{
  "model": "model that answers yes/no questions on an image's attributes",
  "dataset": "rendered landscapes of hills, water and sky",
  "train_examples": 72500,
  "image_size": 64,
  "crop_scale_min": 1,
  "horizontal_flip": true,
  "questions_per_image": 4,
  "encoder_arch": "convnext",
  "encoder_isotropic": true,
  "encoder_norm": "layernorm",
  "encoder_activation": "quick_gelu",
  "encoder_mlp_ratio": 2,
  "encoder_layer_scale_init": 0.1,
  "encoder_inner_norm": false,
  "encoder_drop_path": 0.05,
  "encoder_patch_size": [8, 8],
  "encoder_conv_stem": false,
  "encoder_layers": 8,
  "encoder_width": 192,
  "encoder_kernel_size": 7,
  "fusion": "cross_attention",
  "fusion_encoder_width": 256,
  "fusion_encoder_layers": 7,
  "fusion_encoder_norm": "layernorm",
  "fusion_encoder_norm_position": "pre",
  "fusion_encoder_activation": "squared_relu",
  "fusion_encoder_mlp_ratio": 3,
  "fusion_encoder_head_dim": 64,
  "fusion_encoder_fused_qkv": false,
  "fusion_encoder_bias": "all",
  "fusion_encoder_qk_norm": false,
  "fusion_encoder_parallel_block": false,
  "fusion_encoder_dropout": 0.05,
  "fusion_encoder_inner_norm": false,
  "fusion_encoder_positions": "learned",
  "fusion_encoder_cross_attention_every": 1,
  "init": "lecun_normal",
  "residual_init": "none",
  "optimizer": "cautious_adamw",
  "lr": 0.001,
  "beta1": 0.9,
  "beta2": 0.98,
  "eps": 1e-06,
  "grad_clip": 1.0,
  "steps": 17800,
  "batch_size": 128,
  "epochs": 31.4,
  "lr_schedule": "cosine",
  "final_lr_fraction": 0.1,
  "warmup_steps": 1780,
  "weight_decay": 0.1
}
Rows from block 3 of the fusion encoder, named by matrix and row number. Rows with one number belong to one attention dimension. Each number is 128 + 32 x the weight over its row's rms, rounded and kept within 0 to 255. All counts start at 0. After the name is the row's rms in percent of the matrix's.
# q: cross-attention query (fusion_encoder.blocks.3.cross_attn.q.weight, 256x256), inputs 128-255
# k: cross-attention key (fusion_encoder.blocks.3.cross_attn.k.weight, 256x192), inputs 96-191
q.158 091 [156  73 151 210  68 128 109 140 132  69 132 161  60  68  82 120  98  58 139  93 170 137  86 119 177 185  90 128  80 122 173 101 155 132 141 175  97  82 129 124 128 129 106 140 143 162 129 100 110 115 146 153 100 111 135 156 157 144 154 120 173 151 148 129 112 129 137 202 124 123  85 108 158 194 164 105 120 119 156 159 138 131 118  82  89  93 171 124 175 167 131 112 147 137 157 142 124 123 126 143 116  58 115 137 128  68  64 117 135 154 112 115 156 164 125 136 176 136  70  72 127 102 137 137 146 104 172 126]
k.158 094 [180  99 135 148 176 128  97 141 128 136 145 127 201 117 152 145 163  72  79 141 126 141 166 124 179 174 119 147 143 128 185 172  64  75 149 178 157 150  80 170 138 125 131 174 142 141  63  88 136 127 133 108 165 104 161 108 149  95 160 145 142 177 172 131  89  87 126 109 154 117 121 177 117  87 126 161 102 111 145 148 155 153 152 110  74 151 128 144  68 164 146 154 150 150 138 175]
q.159 108 [157  85 127 193 119 155 157 100 125  79  99  92 149 113 156 137 148 128 161  73 116 174 138 103  67 175 159 135  84 139 120  96 171 116  92 120  94 137  98 121 174 152 103 185 179 118 192 142 129 173 174 129 102 139 207 161 142 169 136 104 115 157 163  95 120 113 144 136  90 138 106 111 123 198 148 112 156 121 155 182 148 139  70 115 177 108 204  95 100 174 103 105 128 108 116 146 139 103 115 109 107 149  36  91 132 163 120 145 149 142  96 137 142 104  47  96 108 145 126  91 108 137  35 146 100 111 179 122]
k.159 109 [142 103 145 169 127 129 111 135 132 125 163 122 150 130  77 173 134 111  90 158 141 122 138 110 179 137 114  90  66 151 168 126 126 108 152 184  90 175  87  94  95 107 165 137 120 179  95 140  72 100 150 154 105 123 130 110  78 129 116 101 152 143 165  75 141 163 117 120 140  93 107 167 108 121 129 149 151 139  65 121 137 162 202 132  77 110  96 105 104  80 160  80 125 161 160 112]
q.160 082 [155 167 128  79  68 119 130 136 113 148 128  98 149 121 146 141  64 120 132 143  97 105 154 126  98 152 142 116  94  96 137 142 100 177  92 136 154 112  96 162  52  95 144 109  82 134 162 161 127  97  87  79 167  78  60 125 118 103 131 152  96 146  94  96  50 128 136  73 123  98 174  91 115  97 135 126 109 117 106 137 130 118 115 149 173 138  85 108 101  62  80 187  77 137 105 131 138 160 136 162 108 171 214 120 112 155 163 103  57 103 152 130 146 144 183 137 111 127 167 184 174 123 133 123 103 102  99 116]
k.160 092 [ 85 100 118 117  57 147 100 122 174 130 121 155 102 137 104 162 164 163 146 107  84 121  78 114  86 166 185  49 103 142 108  83 151 157  94  69 106  79 135 171 126 142 144  93 185 106 190 120 121 116 130 151 107 133 151 160 128 135 123  92 151 105 172 140 139 182 143 147  56 146 141  78 133 135 116 126 102  89 136 132  73 133  94 166 181  79 167 109 155 145 137 120  91 171 155 102]
q.161 090 [134 169 116  93 164  92  92 124 102  91 118 150 107 101 100 110  91 136 125 195 168  69 165 125 146 120 161 126 123  98 141 142 118 194 106 143 136  65 141 182 122  86 159  88 177 123  95 114 153 123 138 163 174 163  82  87 103  87 102 178  64 111 119 171 164  84 101 138 181  84 105 167 150 130  53 152 136 152  72 141 154  91 165 118  82 122  74 173 133 157 172 115 138 104 180 168 165 162  90 131 201 110 186 146  98  95 107 114 105  95 140 116 116 121 175 136 121 115 129 108 119 152 146 163 131 148  76 152]
k.161 096 [114 142 108 112 100 112 115  99  53 182 111 140 107 171 184  75 179 145 125 164 155  98 146  97 126 122 119 114 187 112 126 155 139 117 122 105 150 141 112 145 170 168  55 119 156  93 127  85 168 169 143  99 177 118 141 179 107 130 124 163  97 126 108 148 141  89 141 142  88 127 135 133 136  99 150 178 107 125 145  63 102 136  78 135 102 179 128 146 189 157 111 164 115  80  77  97]
q.162 121 [150  75 151 169 134 135 120 112  98  72 105 119  55  88 101 160 120  93 175  72 142 143 129 103 125 199 116 143  74  78 154 100 154 145 117 126 114  84  88  94 156 143  81 142 183 148 192 120 147 142 148 159 133 102 148 101 104 123 148 109 139 161 141 142  74 126 137 141 132 123  97  89 169 176 148  96 135 119 154 144 134 112  70 124  97 109 196 159 175 186 121 100  90 137 157 141 137  98 144 108 112 114  94 119 124 144  67  60 113 126 101 141 187 149 111 128 151 178 105  93 140 102 144 161 156  59 165 152]
k.162 127 [152 105 129 119 132 126  86 147  97 135 166  76 145 137 130 142 158  71  94 135 138  85 138  63 133 170 100 115 102 127 200 109 120  84  94 208  87 166  74 134 136 122 140 187 136 150  58  94 111 143 134 115 126 145 152  75  84  82 153 155 149 130 201  81 103 115 161 109 165 101 105 130 125 135 168 157  77 128  95 115 130 135 185 109 103 117 147 101  78  97 138 128 157 129 207 165]
q.163 087 [102  95  90  98 168 100 182  87 122 132 135 104 135 153 132  78 139 177  92 114 173 159  45 196 158  56 167 157 204 167  72 180 126 107 189 127 108 125 120 172 116 172 135 119 140 182 108 107 118 142 118 129 125 130 137 111 155 100 136 106 117  60 111 126 145 182 164 157 169 165 127 185 109 105 136 106 170 130 154 154 138 148 144 135 111 187  88 125 170 128 194  80 132 144 130 139 148 140 111 141 123  56 126 152 111  57 162  89 159 129 138 112 135  91 121 169 128  84 119  93 140 105 129 120  95 180 135 134]
k.163 096 [137 176 104 114 194  85 161 119 102 195  59 124 162 167 168  73 119 112 108  98 136 161 125 118 144 125 100 210 189 129 132 165  96 178 112 153 162 122 176 135 137 151 118 158  80 115 140 123 174 144  87  95 139 115 147 117 131 127  84 139 148 131  73 169 144 117  79 104 120 131 139 163 138 122 131  70 132 122 140 114 137  95  91  87 129 197 107 174 123 131  82 165 155  88  60 152]
q.164 106 [ 93  83 117 111 136 125 127 107 120 161 119 117 122 142 138 106 141 206 142 130 143 129  74 168 176  66 124 128 140 148  79 153 117 134 170 168 137  86 209 160 110 159 103 122 125  57 105 156  84 101 128 167 145 162 138  97 122 129  99 141 120  70 146 152 189 112 145 128 198 149 114 149 103  95  69 121 187  98  77 132 134 178 158 106 129 114  97 164 132 107 173 133 160 133 148 119 177 140 144  92 142 106 133 178 118 129 139 165 159 118 151 141  93  94 171 138 174  54  80 105 129 156 132  61  97 145  87 178]
k.164 101 [124 125  91 103 125 113 167  70 113 173  53 143 135 171 136  80  78 161  99 143 139 131 156 117 105 110  81 137 140  92  91 135 107 109 125 132 156 111 177 122 135 188 121 153  59 133 182 126 187 153 116  96 155 104 150 113 145 161 133 173  73 149  79 127  95  93 114 124 189 104 147 138 146 102 110 101 203 163 159  75 130 181  82 108 105 154  84 158 159 158  71 137 147  90  33 140]
q.165 092 [120 160 119  68 117 117 108 176  70 109 114 112 137 184 126 132  60 143 176 196 105 103 162 169  85  88 100 127 122 137 145 131 132 108 136 144 183 143 147 165  72 156 157 103 116  95 133 151  85  88 109 135 131 156 134 143 154 114  76 158  99 107  98  94 125 104 115  87 122 121 102 134 122  81 145 120 119 157 119 114 163 132 153 107 160 142  81 135 140  43 149 164 125 124 106 201  93 176 163 143 145 191 161 128 122 170 143 137  84 156 134 151 108 100 191 177 134 113 184 191 120 116 102 115  96 144 122 130]
k.165 100 [ 64 112 144 126  85 127 120 125 142 151 140 149 110 101 156 118 124 139 161 134 108  86  96 152 135  99 192 110 130 171  74  93 120 187 123  71 157 111 160 159 156 106 100 104 127 120 210 105 155 130 123 188 147 137 170 113 137 179  77 112 110 111  73 178 139 172 127 143 111 133 158 109 153 154 118  89 112 144 186 142 100 170  93 149 202 123 144 114 167 185  71  88  79  80  81  87]
q.166 112 [125  71 125 144 132 111 174 134  91 124 127 108  92 124 128 137 128 108 179  98 137 163  68 150 190 159  93 148 120 133 126  98 128 123 172 184  77  76  95 101 145 172 104 136 134 168 161 125 107 133 135 131 101 116 118 102 145 126 171 139 144 123 161 172 148 148 153 139 162 145 112  89 147 141 169 114 130 110 186 137 178 123 120 210 102 140 136 188 212 136 163  81  90 163 117 173 143 132 143  93 141 100 116  88  68 145  72  90  82  87  89 144 178 109 122 167 172 159 120  72 154  94 104 150 118 117 186  95]
k.166 103 [137 161 146 154 189  91 171 125 153 151 122  92 131 198 122 165 100 114 107  96 148 138 127  90 109 170  87 197 180  91 127 153  92 126 147 199 125 143  85 142 146  99  80 168 109 123  91  84 156 178 119 115 131 118 165  91  97 127 144 159 135 117 152 123  57 146 125  98 147 121 120 163 153 138 185 129  76 158 146 145 137 119 181  79  96 112 143 115  61 107  75 148 178 139 125 176]
q.167 107 [125  93 109 117 166  72 174 106 147 120 131 169 139 114 114 117 142 139  64 164 162 136  54 129 156 108 138 144 197 153 138 196 108 124 124  98 144 140 165 167 116 105 125 142 111 134  60 131 126 120  91  95 120 109  90  92 109 106 159 142  92  81 108 165 222 153  91 176 159 123 140 185 108  84  61 127 112 124 151 168 116 142 197 112  72 146  79 150 111 133 180 143 199 169 198 103 150 111  76 162 124  82 168 164 146 101 134 110 147 108 138  77 154 141 108 155 132 117 110 139 146 133 168 139 160 163 124 130]
k.167 105 [126 139  97 127 158  70 136 115 125 137 112 118  86 154 163  39 101  86 148 148 121 155 142 116 148 159 119 184 162  90  94 170 139 159 134 109 157  70 141  91 146 145  90 151 125 135 139 139 189  98  86  85 117 122 143 131 151 120  93 160 123 128  60 152 109 122 128 105 110 164 108 137  87  88 127 109 108 117 154  80 102 104  44 107 114 148 136 175 136 172 149 164 172 122  89 145]
q.168 088 [102 145 145 122 139  93 176 153 116 132 104 100  85 149  94 102  97  88 120 119 158 104 124 105 187 198 108 153 115 129 122 102 131 156 149 154 162  88 116  86 133 119 119 109 129 158 109 138 147 118  84 130 160 106  44  84  67 136 112 163 112 161  80 167  75 129 137 138 143 151 134  95 113 123 128 135  83 162 126 123 115  93 130 121  79 123  80 165 190 163 137 149 111 194 144 176 114 114 130 151 150  91 196 126 100 126  74  90  49 119 147 122 189 133 140 168 112 125  92 109 147  92 162 158 177 119 148 127]
k.168 091 [144 138 155 104 153 167 133 139 124 109 109  96 100 146 170 121 127  93 143 114 108 148  93 129  86 149 134 175 196  95  90  88 125 171 138 171 156 128  69 193 148 112  91 153 147 127 147  88 198 138  85 141 148 159 130 124 169  80 138 150 107 103 126 151 123 101 128 124  67 132  79  87 165 143 177 177  89 114 148 126 127 117  29 102 116 158 171 121  94 141 117 162 119 125 170 133]
q.169 103 [116 100  81  94 117  96 148 113 137 189 125 108 158 146 159 109 126 144 147 132 143 193  61 162 153  98 113 132 207 161 120 169 103  56 164 180 121 130 116 120 112 180 150 121 101 133  68 142  69  83  88 121  73 120 125 125 161  97 140 143 152  70 125 147 178 137 137 165 135 136 103 157 102  59 111 120 134 149 164 178 116 161 155 196 137 143  65 142 134 103 167 139 140 137  97 120 158 168 158 175 161  82 131 142  97 123 130 123 110 115 127 118 150  75 137 165 162 147 144 104 178 109 117 102 112 179 159  92]
k.169 107 [123 181  92 126 151  60 166 112 134 131  63 134 124 157 116  94  78 132 186  88 130 146  86 179 122 170 123 235 177  80  92 123 147 179 157 120 164 108 147  77 150 168 102 110  73 116 201 112 142 135 108  88 114 134 137 140 142 160 110 155 163 105  36 134 136 132  85 124 130 134 160 135 113 140 114  94 127 132 175 143 118  97  98  73 155 152 140 191 124 145  71 144 162 142  63 152]
q.170 084 [156 160 133 185 143 114  99  93 112  54 118 134 101 114 108  98 118 110 135  58 111 160 150 116 144 208 143 118 104 119 159 109 150 155 155 114 103  97 126 110 153 100 101 174 128 151 141  83 174 188 169 122 140 152 152 109 147 151 130  94 108 198 160 156  99 117 109 113  92 130 109 101 169 179 163 149 104 157 146 123 115  76 131  81  96  69 220 142 110 164 140  90 151 146 157 149 110 122 100 119 130  76 107 104 125 101  81 142 130 141  96 151 191 182  70 118 103 147 122 116 137 154 131 173 101  76 200 145]
k.170 088 [213 107 116 126 165 115 106 117  85 157 169 122 132 161 119 148 163  89  81 154 159 116 140  63 175 167 134 132 127 107 193 136 112 102  80 201 121 174  82 154 106 100 140 159 100 159  43  95 110  86 149 127 141 132 122 116  41  75 158 122 130 168 131  98  99 109 120 141 160 122  55 159 119 123 145 156  75 113  85 102 159 127 183 121  69 122 127  94  83 106 135 118 161 154 143 118]
q.171 102 [139  95 170 199 103 162 118 109 165 101 106 114 117 102 131 174 155 125 163  91 113 170 146  85  76 185 110 118  83  96 114  81 163 170  77 119  90 129 110  74 145  98  84 146 179 141 163 127 169 143 189 164 127 120 141 120 105 149 155 120 123 149 145 111 109  96 131 121 103 145 133  94 150 191 168 106 138 119 160 150 141 153  52 102 154  99 204 125 126 205  62  99 136 128  97 150 156 109 107 111 107 189  52 108 162 150 115 108 165 151 113 175 146 141  30 129 131 104 125  89 106 132  66 176 151  57 148 152]
k.171 108 [174 129 149 153 134 144 102 135 141 102 150 149 171 123  93 150 145 127  88 174 168 120 147  77 129 153 118  66  64 164 188 115 111 107 111 165  64 172 114  90 118  95 167 151 144 170  77 114  74 105 146 160 119 107 139 109  66 128 158 122 132 153 160  80 109 112 109 116 145 119 122 169 138 151 135 145 153 139  84 143 144 188 196 155 107  93 138  91 109 115 145 117 120 168 237 139]
q.172 077 [159 126  94 119  56 123  72 103  78 146 148 113 171 146 121 146 113 133 112 156 122 130 140 122  86 134 110  76  86  96 110 117 156 130 139 143 143 150 130 169 127  72 161 156 114 100 175 139 141  40 118 144 116  98 163 129 180  90 136 131 115  76 147 120 126  68 102 150 121 160  91 163 162 117  92 106 153 128 117  92 122 126 162  50 173  91  58 140  59 123 127 146 144 104 113 195 128 210 151 160 111 178 125 130 144 184 158 150 114 121 121 155 135 109 151 148 137  81 160 204 145 155  97 118  38 150  94 169]
k.172 087 [ 42 127 101 167  81  94 142 135 107 162 102 187 131 106  72 126 122 154 148 167 155 110 121 163 160 137 156  63  59 119 114  85 157 143 169 111 138 113 179  90 145 127 156  89 146 147 168 137  71 121 169 178 127 136 136 148 114 143 120 140 132 116 112 170 114 162 168 155 122 106 165  85 105 137  89  77 128 178 164 120  44 165 132 132 168  87 179 140 182 149  94  94  80 139 114  99]
q.173 081 [145 160 139 169 159 132 153 107 146 162 100 148 148 123 103 143 216  86 107  93  88 152 148  60 134 117 126 121  60 110 139  63 111 160 102 125  96 145  65 124 167 127 106 152 121 191  91 138 168 146 119 122 150 104  72 135 123  94 110  49 136 128 151 106 143 105 123  84 121 120 114  82 146  86 130  87 126 132 180 131 122 160  72 120 168 145  84 161  84 183  88 102 101 195 120 110 161 144 114 144  76 126  66 112 155 159 150 109 110  61 110  93 151 149  93 154 123  96 154 124 112 120  99 176 154 122 100 131]
k.173 081 [ 88 156 174 134 143 122  66 134 133 102 170 135 155 119  26  99 117 194 115 141 124  82  86 106 158 159 122 119  92 107 124 116 159 108 119 109  93 125 112  61 122 141 143 163 178 151 159 147  77 106 156 153 106 162 127 153  90 136 100 143 181 141 152 105 133 163 117 127 153 145 131 116  84 134 115 138 159 141  86 143 121  89 182 119 128  96 126  82 180 136 186 103 137 201 177 168]
q.174 116 [104 137 122  69 149 109 122 141  93 123 139 126 119 138 101 120  87 113 112 219 138  41 167 100 147  86 129 154 166 120 100 166 129 139 114 118 184 160 139 154  82 105 147  70 123 117 130 125 151 121 109 113 161 151 113 105  99 109  52 167 106 136  89 129 117 102 114 104 134  92 178 155 134  94 126 151 106 148  91 118 136  77 157 119 115 139 105 109 142  74 134 173 143 128 183 135 130 151 151 129 184 145 217 142  93 113 103 122  89 120 134  88 120 141 178 136 117 128 171 176 127  98 192 103 139 149  80 175]
k.174 111 [135 101 146  95 113 157 119 157 114 176  85 124  75 116 200 111 147 108 161 109 129 112  90 144 103 108 164 110 198 167 109 114 102 174 134  64 150  95 133 198 151 146 113 137 153 101 178 134 182 167 116 139 132 146 138 161 158 121 151 107  77 115 133 178 142  84 124 150  60 158 122  88 152 117 126 160  80 113 141 131  86 122  62 160 180 136 118 146 153 160 127 157 100  72  90 119]
q.175 086 [109  89 100 127 135 116 168 110 147 147  84 141 191 132 147 120 130 123 109 118 105 184  53 122 132 107 147 117 170 107 157 147 120  68 165 147 118 120 113 121 157 187 104 187  94 148 119 141  87  86 159 125  87 136 156 133 115 117 172  91 154 119 124 140 206 164 136 146  99 148 145 139 101 129 112  99 123  95 137 142 113 178 134 162 169 116 137 117 106 167 128 144 130 146 134 106 116  66 150 142 139 105  73 119 195 113 172 115 183 137 111 117 151  86  84 144 153 135  64  99 163  98 100 126 140 128 199  90]
k.175 086 [110 203 120 154 202 106 152 122 146 100 168 134 137 130  61  83  61 111 148 129 116 113 174 115 129 150  72 135 107 104 132 171  97 122 115 200 140 110 133 108 117 125 156 113 136 161 123 165 125 117 110 116  80 133 116  76 115 174 122 118 197 148  97 118 113 142 141 112 191 114 142 161  99 149 119  74 135 153 110 144 123 131 159 112  69 134 108 106  88 114 140 107 144 181 177 177]
q.176 114 [122 116 139 154 145  94 182 123 124 116 104 137 104 117  92 113 109  55 155  88 150 127  90 112 187 213 149 162 121 118 143 157 106 122 164 131 125  85  85 107 135 127 126 134 149 210 106 104 148 142 119  92 119  89  74 127 106 131 145 115 115 140  83 170 166 150 132 143 152  91 176 107 148 155 149 128  54 173 165 165 109 112  96 171  84 148 139 171 167 160 165 125 112 181 165 126 130 131 114 148 170  90 164 125 106 101  65  67  81 110 148  78 175 156 113 129 105 141 142  92 156  82 183 152 156  94 204 139]
k.176 106 [148 155 132 131 172 141 111 141  93 107 116  67 116 159 174 119 124  89 118  99  87 135 111 136 139 178 139 169 197 120 163 139 106 157 117 158 110 130 101 156 142 110 115 175 151 113 115 111 170 140 125 115 113 108 163 119 140  97 142 133 120 136 141 121  97  99 129  76 135 130  59 153 102 136 191 148  38 101 125 127 147  77  95 118  86 144 115 118  86 132 125 147 181 148 170 167]
q.177 102 [ 79  88  84 115 181 122 129  84 112 163 156 138 119 137 129  81 164 190 140  98 169 139  56 165 159  96 118 203 204 150  68 142 141 146 139 189 111  91 163 153 113 162 111  81 136  97 102 114 110 142 169 165 156 129 110 116 130 139 105 150 149 101 136 147 165 173 140 150 206 145  99 178 125 146  87 135 166 128 128 140 199 137 128  93  84 133 104 153 176 129 162 114 131 148 124 140 113 116 135  73 162 100 117 142  63 102 109 125 147 106 128 114 122 151 175 116 153 122 116  96  69 137 147  59 122 153 130 167]
k.177 106 [176 125  99 102 147 128 182 118  93 201  78 104 143 186 191  69 135 129 123 102 136 155 147 108 177 113 116 174 160  96 120 173  97 148 140 180 142 147 111 156 104 162  94 161  70  87 144 105 177 154  86  74 175 101 150  98 150 110 153 135  71 167  73 129  90  93 125 149 144 118 146 181 147  94 116  92 151 168 113 117 123 147  70 131 103 184  90 155 122 124  90 125 165 105  23 139]
q.178 108 [109 137 118  88 161 100 135 112 150  82 152 135 121 132  88  74 101  95 122 173 179  52 126 142 187 149 159 142 138 129 116 158  97 155 147 105 142  53 150 177 109 101 138  92 166 126 117 112 184 128 106 117 133 143  92  85 107 127  88 133 123 141 102 137 134 162 137 136 144 120 166 175 137  94  88 144  69 139  82 139 125 113 172  87  67 134 165 143 192 100 179 156 143 137 182 114 155  89 134 108 158  96 219 155  94  71 117 112 127 139 131  79 144 184 157 116 109 101 107 114 134  84 218 108 157 129 120 141]
k.178 106 [127  93 124  71 162 128 113 154  84 142 103 122  76 120 202  78 165 114 114  89 142 109 115 121 128 140 145 162 222 110 119 152 138 139  96 128 152 122 122 191 140 143  99 156 129  80 146 110 182 152  98  86 166 126 144 119 191 108 129 143  34 127 114 161 138  88 112  98 109 133  95 106 169  98 154 126  80 126 149  94 121 121  49 137 116 167 138 176 167 189 124 161 136  87  91 102]
q.179 118 [130 114 126 194 123 125 156 123 125 123  92 149 129  84  78 162 115  33 132  78 118 137 134  88 120 207 103 127 107  84 179  74 112 110 119 140 101 139  81  77 131 147 101 177 148 181 167 108 164 144 121 112  95  82 105 109 101  90 172 127 124 163 139 147 108 115 120 128 102 132 138  61 175 144 152  86  73 147 149 117 121  90  62 148 103 142 145 146 159 171  93 133  59 159 117 123 101 105 126 121 158 108  89  76 127 172  63  74  84 119 102 132 178 178 103 164 117 163 116 124 179  93 138 161 150  78 158 122]
k.179 107 [118 141 181 176 133 142  90 138 128 107 168  87 125 146 126 136 127  52 139  93 119 155 108  82 140 170 141  92 102 144 186  69 120 131 112 143 109 123  73 124 161  67 122 176 207 113  78 134 127 132 131 139 107 132 161 120  94 113 162 112 146 160 186  97 120 157 117 121 107 129  95 137  92 182 160 157  80  94 107 156 117  67 172 152 118 115 179  90  79  85 156 137 139 174 209 160]
q.180 111 [143 136 163 149 128 152 130 145  83  52 119 139  80 112  96 157 104  67 155 109 121  86 190 107 137 181 151 152 111 101 146 108 141 168 104  81 124  90 104 110 131  71 110 142 199 153 166 142 166 126 128 101 154 100 127 124 115 143 131 121 114 187 123 133  67 122 140 128 117  91 115  98 176 155 110 144  89 151 128 128 128  84 119 110 102 110 183 157 176 147 131 136 115 124 158 130 138  98 102 117 178 124 153 114 121 123  58  84 114 140  78  90 200 183 139 123 104 118 123 115 141  87 185 151 168  61 135 135]
k.180 108 [132  88 171 119 150 174  97 166  95 115 138 130 110 135 167 158 166  97  78 144 103 105 133 104 126 186 148 100 160 123 141 127 125 135 122 154  83 160  65 182 162  87  92 160 169 114  58 125 149 149 153 161 136 176 145 114  90  68 146  85 131 150 204 136 100 103 172 108  96 109 104 131 125 129 157 191  81  71 101  83 109 110 143 154 104 118 120 138 125 140 176 152 113 134 210 119]
q.181 117 [137 172 176 114 103 121 119 180 122 108  89 155 112 145 113 181  76  64 160 123  65  88 211  94 105 177  84 104 113  56 188 103 161 103 115 127 167 166 100 111  83 109 114 158 105 142 177 128 141  96 101 125 113 115 106 119 106 144 118 122  81 150  91 138  62  54 108 124 110 114 135  57 177 140 170 103 108 163 139  75 108  94 121 144 154 128 134 173 126 125  58 161 133 136 133 156 116 134 115 188 126 191 144 127 111 116 112 111  76 117 152 120 151 123 146 152 139 137 172 167 147 116  95 148 127  77 120 149]
k.181 112 [105 135 202 148  51 145  78 151 162  99 173 130  80 117  94 139 142 124 141 134 109  82  87 124 112 142 168  34  61 174 104  70 149 124 126 105  96  76 121 142 154  86 134 139 190 149 122 135 123 113 184 151 100 161 109 125 112 109 139 117 164 113 171 152 137 175 155 128  82 150 154 118  96 158 129 138  94  86  91 155  91 119 112 161 122 100 172  78 135 163 151 142  92 136 196 115]
q.182 111 [145 148 119 110  83 134 122 169  72 117 145 125  67 129  91 146  65 102 191 145  88 108 166 144  89 110 120 120 126  90 168 106 132 101 180 174 120 137 159 108  63 159 161 121 101 143 162 148 123  83 106 160 129 122  77 119 125 114 132 172  63 141  88 120  80  93 123 141 135 110 104  80 173 123 150 132  85 177  85 126 105  98 129 135 134 137  95 163 171  61 102 141  89 158 101 208 143 179 159 140 157 145 143 167  61 156 123  99  69 106 143 123 164 125 170 182 152 149 152 188 155  98 125 132 107 127 111 158]
k.182 105 [105 114 155  90 108 135  93 139 138 177 121 115 128  98 173 168 120 106 129 105 110  93  70 118 123 118 139  99 150 122 150  70 124 156 158 101 107  97 115 182 167  74 100 133 180 132 177 103 155 154 129 125 115 137 168 130 125 141 136 130 127  81 140 165 123 135 114 125  70 126 160  67 161 142 130  78  75 106 164 161  69  95  91 149 196 139 160 117 153 133 104 160  95  88 117 102]
q.183 095 [150 172 146 131 122 134 126 176 131  93 114  97  58  96 115 112  85  65 131 117 160 109 161 117 133 188 112 119 111 159 139 108 151 116 142 120 140  98  88  72 129 167 149  89 142 158 135 136 132 147  94 115 143 124  92 120 115 108 140 147  85 122  65 157  86 134 133 103  73 111 126 102 108 125 164 133  83 146 170 141 136  49 116 114 115 119 146 121 190 123 114 119 124 139 155 124 141 113  79 121 162  95 183  91  78 155 104  76  48 148 125 131 106 126 135 140 109 189 126 109 157 112 184 195 154  98 132  88]
k.183 094 [147  91 144 137 152 122  89 163 140 115 143 104 101 165 170 127 128 162  96 100 106 139 126 120 115 142 166 166 198 128 166  86 117 111 154 117  99 116  80 185 159  73  88 130 155 122 137  90 180 126 108 171  75  98 160 106 117  66 139 101 129 152 157 149 101 121 166 109 110 165  90  80 137 148 172 204  76 115 137 139 123  98  81 154 142 146 163 106  90 108 112 155 125  96 181 158]
q.184 115 [160  96 171 171 142 157 117 111 118  74 114 142 102 117 106 146 168  78 112  97 113 118 166  97 104 202 137 123  70  98 133 124 148 181  37  79 144 128  88  79 156  96  98 144 155 134 179 137 187 149 180 108 141 133 186 127 116 139 138 112 125 182 134 124 104 122 126 115 106 141 113 115 172 164 149 115 107 131 124 136 129 129  77  77 141  90 202  93 124 188  74 105 115 143 152 137 125  53  89 120 130 133 111  87 150 128 103  97 152 133 124 132 160 183  76  91  96 125  92 111 137 127 155 157 126  56 163 153]
k.184 117 [165  85 163 125 124 162  50 142 113 105 172 137 136 152 111 158 173 103  96 155 133 110 172  94 131 165 145  96 100 161 146 105 150 114 118 174  74 159  96 135 107  87 113 164 151 127  38 120 105 104 175 120 133 144 107  90 107  77 141 104 140 141 187 107 125 131 128 127 108 113 103 153 106 102 152 158 125 120  69 128 122 147 185 176  73  99 118 108 134  74 189 106 126 167 238 143]
q.185 121 [115 115 131 134 152 135 129  98 160 124 156 105 147 134 176 128 171 185  79 132 144 169 116 151 107  78 171 135 116 158  83 130 123 137 110 101 122 134 172 176 148 107 116  98 157  78  73 116 119 157 167 140 132 140 142 116 137 130 127 100 184 109 151 125 203 116 151 143 123 120 117 165  79 144  89 118 190  86 105 175 129 155 141 118 139 119 119  87  74 123 131 120 175 107 128  87 147  90 147 114 108 102  97 139 152  81 184 173 203 153 147 151  97 104 141  65 138 111  88 114 129 171 111 122 130 118 111 115]
k.185 115 [140 149  77  92 143  90 164 133 124 117 135 174 153 159 131  99 112 173 127 171 171 176 187 128 136 114 112 142 100 129 106 171 160  78 126 118 136 142 157  80  93 173 135  96  76 131 116 150 117  98 115  69 156 105 109 161 159 170 116 112  80 166 121  72 136 104 120 140 208 147 141 160 114  64  69 126 201 188 126 104 169 175 150  92  93 112  66 151 133  92 143 109 117 131 105 136]
q.186 113 [100 190 132  77 129 137  99 114 137 198 148 135 161 149 164 155 109 174 123 159 122 115 166 114  95  89  95 104 111 117 144 126 136  89 102 133 150 191 141 148  88 124 131 108  73 105 110 145  86 111 104 120 151 162 126 174 155 127 133 127 121  91 133 103 122 114  74  86 140 106 131 121  88 115 141 139 158  88 102  73 158 146 119 117 172 154  94 100  90  94  80 125 108  84  76 104 166 165 147 133  70 167 130 120 134 130 214 149 138 120 148 165  52  75 136 158 137 124 134 185 122 157  98  92 109 127  88 149]
k.186 100 [100 116  70 131  74 148 130 114 155 141 146 141 110  85 115 141 144 160 162  92 114 110 106 164  80  67 169 104  80 159  72  93 129 145 180  81 116 135 158  84 124 137 133  77 128 128 197 167 136 116 131 141 136 119  95 148 108 174  82 125  75 113 105 141 155 172 108 146 112 126 176 129 131 122 105  99 210 142 128 155 104 149 135 129 172 143 149 127 167 132 108 102 102 113 113 105]